Rows from block 6 of a small CTC audio transcriber, named by matrix and row number. Rows with one number belong to one neuron. Each number is 500 + 25 x the weight over its row's rms, rounded and kept within 0 to 999. All counts start at 0. Numbers have three digits each.
Before each neuron's rows are labels from the 100 clips, of 14976, where the neuron reaches its highest value: "responds to" is what is common among them; "loudest" is the band of the loudest frequency at the time of the peak. Only what is clearly more common there than usual is listed. The data: Morse code for random letters and digits, with fading, noise and interfering tones. In brackets: how many of the 100, against the usual share in percent.
# fc1: MLP up (model.blocks.6.mlp.fc1.weight, 960x160), inputs 0-159
# fc2: MLP down (model.blocks.6.mlp.fc2.weight, 160x960, transposed), outputs 0-159

responds to: tone: high (75 vs 34.1); speed: fast (71 vs 33.4); the character "x" (54 vs 11.9)
loudest: 1000 to 2000 Hz (65 vs 17.1)
fc1.577:507511536542510497523496503498508518501507516498514504529508481500480548536495501471469534521468521523516503509511496490508484536469514465539489494508462479485506475487539488448498533457496488479490471509499498463501451550477481515493503504487459472440530467519523507457479406510488453466512508538486531468536523530494497551524529515518519553506499536496467486521487538478500510529537477515498504509480472505483498508527506511507489524508502528536515504523493472505464551508505540
fc2.577:508484485473472531494511501556556501515525493425496513481490533481513455460513471495513500526523464498469487458503457496507511511515513499519533533510552439508471510498503511510481486515511496554504510489496534534459491496532486516466521482523522507536516503472527514519477544533526533525489504508533485508470498511498538512463482457496480491477487447501508518548496492490454494478512535474520507477527486510530486539451448496543523523501512505526485500512483476530524471521501492

responds to: the character "7" (45 vs 11.9); the character "6" (32 vs 12.1)
loudest: 500 to 1000 Hz (62 vs 34.1)
fc1.749:492511536531514452518515541488492494507475520532530503502544465481504528510499490499475494517509504511517510460465540498542517517471510520551505494511451510484476533478522425471519501483489514503547497552497478519521478519503511517514496525503497470419505541480511542494492452489521474508500507465495480493487477534502530526541504495516532479492478476480504513462501474516480510516498478505530520490478501452479533503503477515486505524452537468496528530475508438528468521505460521
fc2.749:551499501471503552510476469524531516511514538471477540479502520471496500497454511504498545518509496471499515502492466560502511532501477509516485570460532461574460502530500519527476510485484502498490458460536503505445503488549503488491512488464499555537512466477519487511505482526516498512513503499506503498521491497483462534493497482492485527506506511513507474550505498520488495460536529486492536484503475518516462503476459469540540494511499520541497466545505516508520503519531496

responds to: speed: fast (90 vs 33.4); the character "4" (46 vs 11.6); the character "3" (31 vs 11.7)
loudest: 500 to 1000 Hz (62 vs 34.1)
fc1.572:500512567558518496493505540466458544497491470500542524511489442484493505541444483495520476491501535483487502475477528530516491518488547541490498510489474494466501477526512493512508488505473540499550508517517456497490505527495519491537535494503496524486484484465508493486534487499466472492488476474519495475507483505513486465500486546517499537492497507522463480463493451559511473525553527522472534485515538489545486527505483498511493548476493490540512498492465462543505517503478502
fc2.572:489493476454520547541479463508506567505520532478483532501485492520505497515582484508518471524449477492513494490507473518459475497531473502514479516509506483521489524486480499506497516519475465499419479494496520490487488489499476525488511450503523484530538522478500523538461530490482533545495500500494491508500553479475493525470527509501505476479532487491519479493459526534501523478502473502531505540469490472504518486515426499483514507549513509502467537498502509499543496501531537

responds to: the character "e" (100 vs 13.8); first character: e (30 vs 2.8)
loudest: 2000 to 4000 Hz (26 vs 8.1)
fc1.594:465507506496490471492482521505508528503519483519541558509493479513496499487518493518481483478450491523484520533469469522521492518478479498472532469486485501529528454494467519537462413513488529511463559498493514507499488501486534470501551514498502507496507555512557474502492505507507464505492485460504489483514501493480519523467524479497493478475505450485486499467502503476484509473523564506511540504475532507507535510479490479500482477560451481498511505512565513507511486531486549
fc2.594:513474501521505452498508531467419495522463498507508517494507527509549446460473490476507520517486505468452552482541492474523483520460478475499486493485512481501511504491446520509488509501500513467499492510530448514521521483495490456486488522508493482551498498516473477536488475481459492488543504479537518494493504504519534488516532494526495487484541482515487477496516548521520483518493494514518476541501466421511529507500542482523473476499469477471483526499529550512535510509532508

responds to: tone: high (70 vs 34.1); reverberation (55 vs 14.9); clipping (25 vs 7.7)
loudest: 1000 to 2000 Hz (53 vs 17.1)
fc1.221:484459521457488553525473504491481479512516498455527523504503524490484496503484467446470511565484540536510516474522450518497498531480516499538501530465497448479509528510498489489462507463499479497531472516499500513470519478521481556490546481524474499462496510488485502487458474493471492500488451528521475506540530515481470490498518474492506462494506513484520500508452534484521503514503538513483523496490470449486476497535532524521535496486463503532488512483455526502444490531469506
fc2.221:485479471503512524516510456478466501525488510482509452487507468502513517457552511513473493470492511531515478553476485504488463457504460474514484537514484536490486480517528493500534496506502506521506500452533502465484471514484516492492485531491539503517517533522507464546523471486521503508482493531510528524497469481488491506510478535500528500482475529490500488505481514523540497495483490465491502512491479508495490487482358516510521497482548505451501512547476494540507530498524495

responds to: speed: fast (80 vs 33.4); the character "3" (64 vs 11.7); the character "2" (46 vs 11.6)
loudest: 500 to 1000 Hz (65 vs 34.1)
fc1.487:509531530548495476513510531499510589487505493488522473512481472480485511552472556455548481485520523507463475474540500485508502491423504529481478527476530512528468519510531501504500462498511520504538499546507514531484497497525530451470512520499487506511532524469486476500520500491492461526511463502503492491493499520522498516502495525506480514520504506537478459465508493500483505543506497499487522470491467460526492514520500489523540479532506493521534541433520497550508510468505503
fc2.487:444460497457510525493497498499496491522507494513498547530479512501494490530556498486482467528483502468483529514513461517513509527544514505520515519529477503438486532489482512505498484501503489466456478495515501479475518516494498538488422523484482487535457483508485467531510494519499557514490506503514491533485547511493537472512566509505502506532522505488497490536464527509518501498503497535491571546499517472491468504491469510510491476519482480465483568480463482479518483455503511

responds to: the character "7" (92 vs 11.9)
loudest: 500 to 1000 Hz (60 vs 34.1)
fc1.735:488490532528515480505517505505489480514510501520521536514480514475535529510495494520449480519496476469518527451465519501533584531471478522524512489537467482526478505504515485489518506525491489517533513528502455507548466475497495514485493518509495522486518496517513524472477503457545504513492533462478486492503487489513513488550519437532512476457513477497516505478509518510446495529462466518519548550504476525499536514518518451456508493497518492501569498477511503537537479512517494
fc2.735:486507496443481503493504467543560471506527514508497492528574510486487494493448475483495527475484493504504488500492523496501517534537523536510522512444529488549490493531496484528478475488457505488479504507518495472473508475493520475504456486494491507509476509473485494501534481521510515530538469511513497454495481522454487471478507504509491532529510526504512504465496457526509513451544534549449496472465506512434450462488513510517522519496467510516470487513507509494493536456472518

responds to: tone: high (77 vs 34.1); reverberation (38 vs 14.9); the character "c" (30 vs 12.2)
loudest: 1000 to 2000 Hz (74 vs 17.1)
fc1.414:497487539508477449509476506511466529494496497527513528513514501503486515501491492499472534540500533528521489487547475485540501551527511522495493520506476499433534562459512489495450525442526476492498446503494513499510470535510513502477496518499481494462501514503518505548502445491463451487486503475516507480515517510459504512506532547514524543531500504481538493503515509501478510494530505504457548472484518473498515547480502511485504496476495491532500502478513451512451515520467558
fc2.414:526454476520462544498550504514533528516517498449529493479470486488471504499526518518514501520535532523500531490511485497487478487480495482519515527481575472518477528508494549498504495476486515505505487482530526503445464485524484511505518515482501508550547511488513513525498505518505473513490483500489467538511483480467516508524476488449475472461490520481512497571487499508505495519505470478503534487518521511537530509475401493511525518546512481533510501554514522507491462502505495

responds to: tone: high (62 vs 34.1); reverberation (37 vs 14.9)
loudest: 1000 to 2000 Hz (51 vs 17.1)
fc1.736:478494581532511521507455492512509534504465511433496488486481475497483525480495519501465492492475534494539487541511524530482497470521487534490490527472512512483482480474527505481511494521491538498507420476521500507478514508461483456442501455541504483475499458481500466519476498517498498554491484506537509498511522478494498535467485523500522505557497497499491457477520500518526505533489509474491542503500459495477521512528559438507515464497490506479486532495516492504500496533511497
fc2.736:460491473494509519519468463475483545488509511476585457514477487540525494482490534486514481499498505522486510511483493469493458512457470491515488514525449528483510489508552473546494472509516490502518514506490480493489512533520489490522460455494485503488519483500508518542529501502502528493472484535475467554521528490520475541544467513492493468457507526483498499502466494502472489521501525492505494443510528474475506473487484524485432510503549490461498490530466472521531542470503487

responds to: the character "2" (38 vs 11.6); the character "j" (31 vs 11.8)
loudest: 4000 to 8000 Hz (26 vs 6.3)
fc1.317:494508496460458543482495456487510483510547504495495475539521539553542504460503477525538501455494514517527472515507525515458475478546493489487502513503529492486537522549513505485479545530506493484486516457483513500494548529503489473490482474520528503500496511497509494518490507483529528469515515529521513506480501495508498479503484484527532497542442485509510469534476519475532486483478518475478448464517479494506483477475495469505450510538535544489490470534442530447525525489477479
fc2.317:526475503488539534501519554497541506521479515536457532481506487483491463519528555534492484487530466495513530489502490495535475518464516485511507493480492504507485475483459525517464507493516535524537519514522510501487443527517469511500506534521472495481521485492494490501493492580488501488507462439474504471515490504498563540478524483501479448461487460498473545494540503494491525506466455534501507514511531484559526477479510495534533531482508496519481480498520497499510504528522485

responds to: the character "a" (44 vs 12.4); the character "u" (31 vs 12.6)
loudest: 500 to 1000 Hz (67 vs 34.1)
fc1.289:507514552539506484470510528480474560466486511530505520513473473472483481571461517470496465455497503474501496446516493541504522484502499484483500541490480522576464506479495512523495475498503465496532531522500491523438485531488533482515510515482526466515489500483495504482512501480495494530469504488474490516485499495486506522488499538499483515548500477515503504467500456521507514511491502473476514520494467538513504506534493493517540485555490459549533515492493477568495536459481486
fc2.289:439504480482526519531511480504476496503494512533496513524503533522499507498511498514522494536483483501469508493520505456504503535529501504496485527527511455450489558520509503500532503508491525479461481500493521520521499502500471545519505496526485534528487498483504461529478509522483543479497521462524495499530484447514533507476521474529500522478527489475507493528500533510499495483547482563488520542470504476536483590481410528517525467499486506519489499499534519507537534512510527

responds to: the character "7" (60 vs 11.9)
loudest: 500 to 1000 Hz (61 vs 34.1)
fc1.551:474489515540511463521513520540515507504456484496539524524531487469494505527454494475523492519496536461532566451467497501530553564460507531515482527534461479517495537521502452487500490489477489517526506559498477535531481501548518481499445508490496524494501517498509495516502499476514505466480517447480503490492480471515528529527543509534486481502544492486532486476499474512509473505485491539494537513502467497504542507487493496471508500453496493535534526507479490513513501486463519
fc2.551:499506487483490489481523482538511481492506551514494519524541518485477492453499498497472514478511498520473513510517508555480498487538493491543494539479490510515466499485522518520461472515466517459526484482476493467475466469508517498494523520488532460485476514497475463519491510505507506503518509472557483489559515513443484460481484488520494544515501518514545471479477493507492499499530511542477464514484450528483479480523405518536537489507505538531536447520482503493493530502516514

responds to: speed: fast (98 vs 33.4); the character "3" (66 vs 11.7); the character "2" (43 vs 11.6)
loudest: 500 to 1000 Hz (62 vs 34.1)
fc1.425:471516598554538458497483537513476570500480503488531525527511454490484510550491503485481533521487497514468491464538499540509501499504501539488500479455506532477504508443510499497480511494465500488551481534472510502554490504508537471490482539485476500455493491482490485520507489503468472536496468511488457470487516549460484492499505534490519528527464495538494476494498490513496499512495490485506533514479501460516489547504510506513511531504479488493501524490478485527464517531492500
fc2.425:506474465496500548528510477498511529528497500472501536470467486475484494506538492508534478516513498497492486499497462506515473531500448487511509535519522458524450541508475523510503484485494489488438478475533532511431483502523482540501518506491481526519553479495514494554499501503513530502494477494519527549508493477471506484480530501490504496469494494480492494534472511532492511474513506516459534507504497477529522513440396490536501504542514503503484511536507476543537503486503518

responds to: speed: fast (76 vs 33.4); the character "2" (44 vs 11.6); the character "1" (27 vs 11)
loudest: 1000 to 2000 Hz (45 vs 17.1)
fc1.274:498531476497510528476497498491449456484495446494487499539502482511478511555487503517482491512466521551493462504512465538464531545495493516481505556537534497494495479525469519533465499514498497484492511495522470489486489478519485473503479453470491506484505525560490478476473488509507491471477479492488504500487480463526543483501511510531495506526438513542483480480478462533471549538452494539452503511485463506520515507521571518479481522526513503500493502535530523506510474490503493
fc2.274:498481493527494516513528565490526498505465527499525474516478482506542500448545528488504498444505479439508579520528501502530499472495505513540515455497474503493504532472513488474501525514476541519516541545504555511481488541498529473460473539563477502486476525497513537534531508506459504522559522485529483479507519497504492475508505484468500521483507504516505506473485502485529487489528491463519497489485541523473485478507504504480467498468501505483533505495492500494486507519441491

responds to: tone: high (60 vs 34.1); reverberation (38 vs 14.9)
loudest: 1000 to 2000 Hz (48 vs 17.1)
fc1.615:476526506518513503499508479486491499449505512497538488496454471512445528509485510479496502509506558522486505494530511488512528481482517546542505533465511524463486535494512483475499476533511519490529469496528512497484495513513493443457532537522501509486497512504463472509475487526484454498500484538531471475514496505536510489499549517507466513514458495520531480502498473536524483533497496529493569524497476438532508526518473464472517479523534483487512504444484470531532468527489549
fc2.615:517479482484499567525498493529491547549520502459506517488487481497498524492516524471492519528488533523469526510507504474489478495527462485511477482496487500496521482527511501518492493474519471490525496476518492492494476494520532513538479506478515534557552489517476503533551477471527520520469462529511473556461530465503477500521488503468532494470536544481468501542480524516522502491495502503502522520527521498472504442485454538550473472517526491439504530499461514504487502449509509

responds to: speed: fast (92 vs 33.4); the character "3" (65 vs 11.7); the character "2" (45 vs 11.6)
loudest: 500 to 1000 Hz (65 vs 34.1)
fc1.358:457524563506492498515521537486473568517474527484516489528448469489487507542517538489509499481532513520477489485522471506519502497459558493490520532469484519500469520475481462491454473533507518505507500556490515496510491513493536502472481502508535495482494539475448476503529507504515463531482487504489495504476519478495486539460508533505478520512500523525475479459462502493465523509527512484484575502467464489496464527509531483552539478552494489505491520497502479509505511499481487
fc2.358:494492475515495490512494508523492526515505533524523516514482485514491509517501506487520473560498505472491529512497502493536489516500478531511522467532543498469518505499518512529536483468481485446459467468540518483460499517532521500444475510502452509523534500505480474544491486510466552499496510496529477541501514532454529440517554485490529531542504475458491502551487536530507488521486486536500497543515531478508527504493452540510469500526527512489537550480507502479531492505517523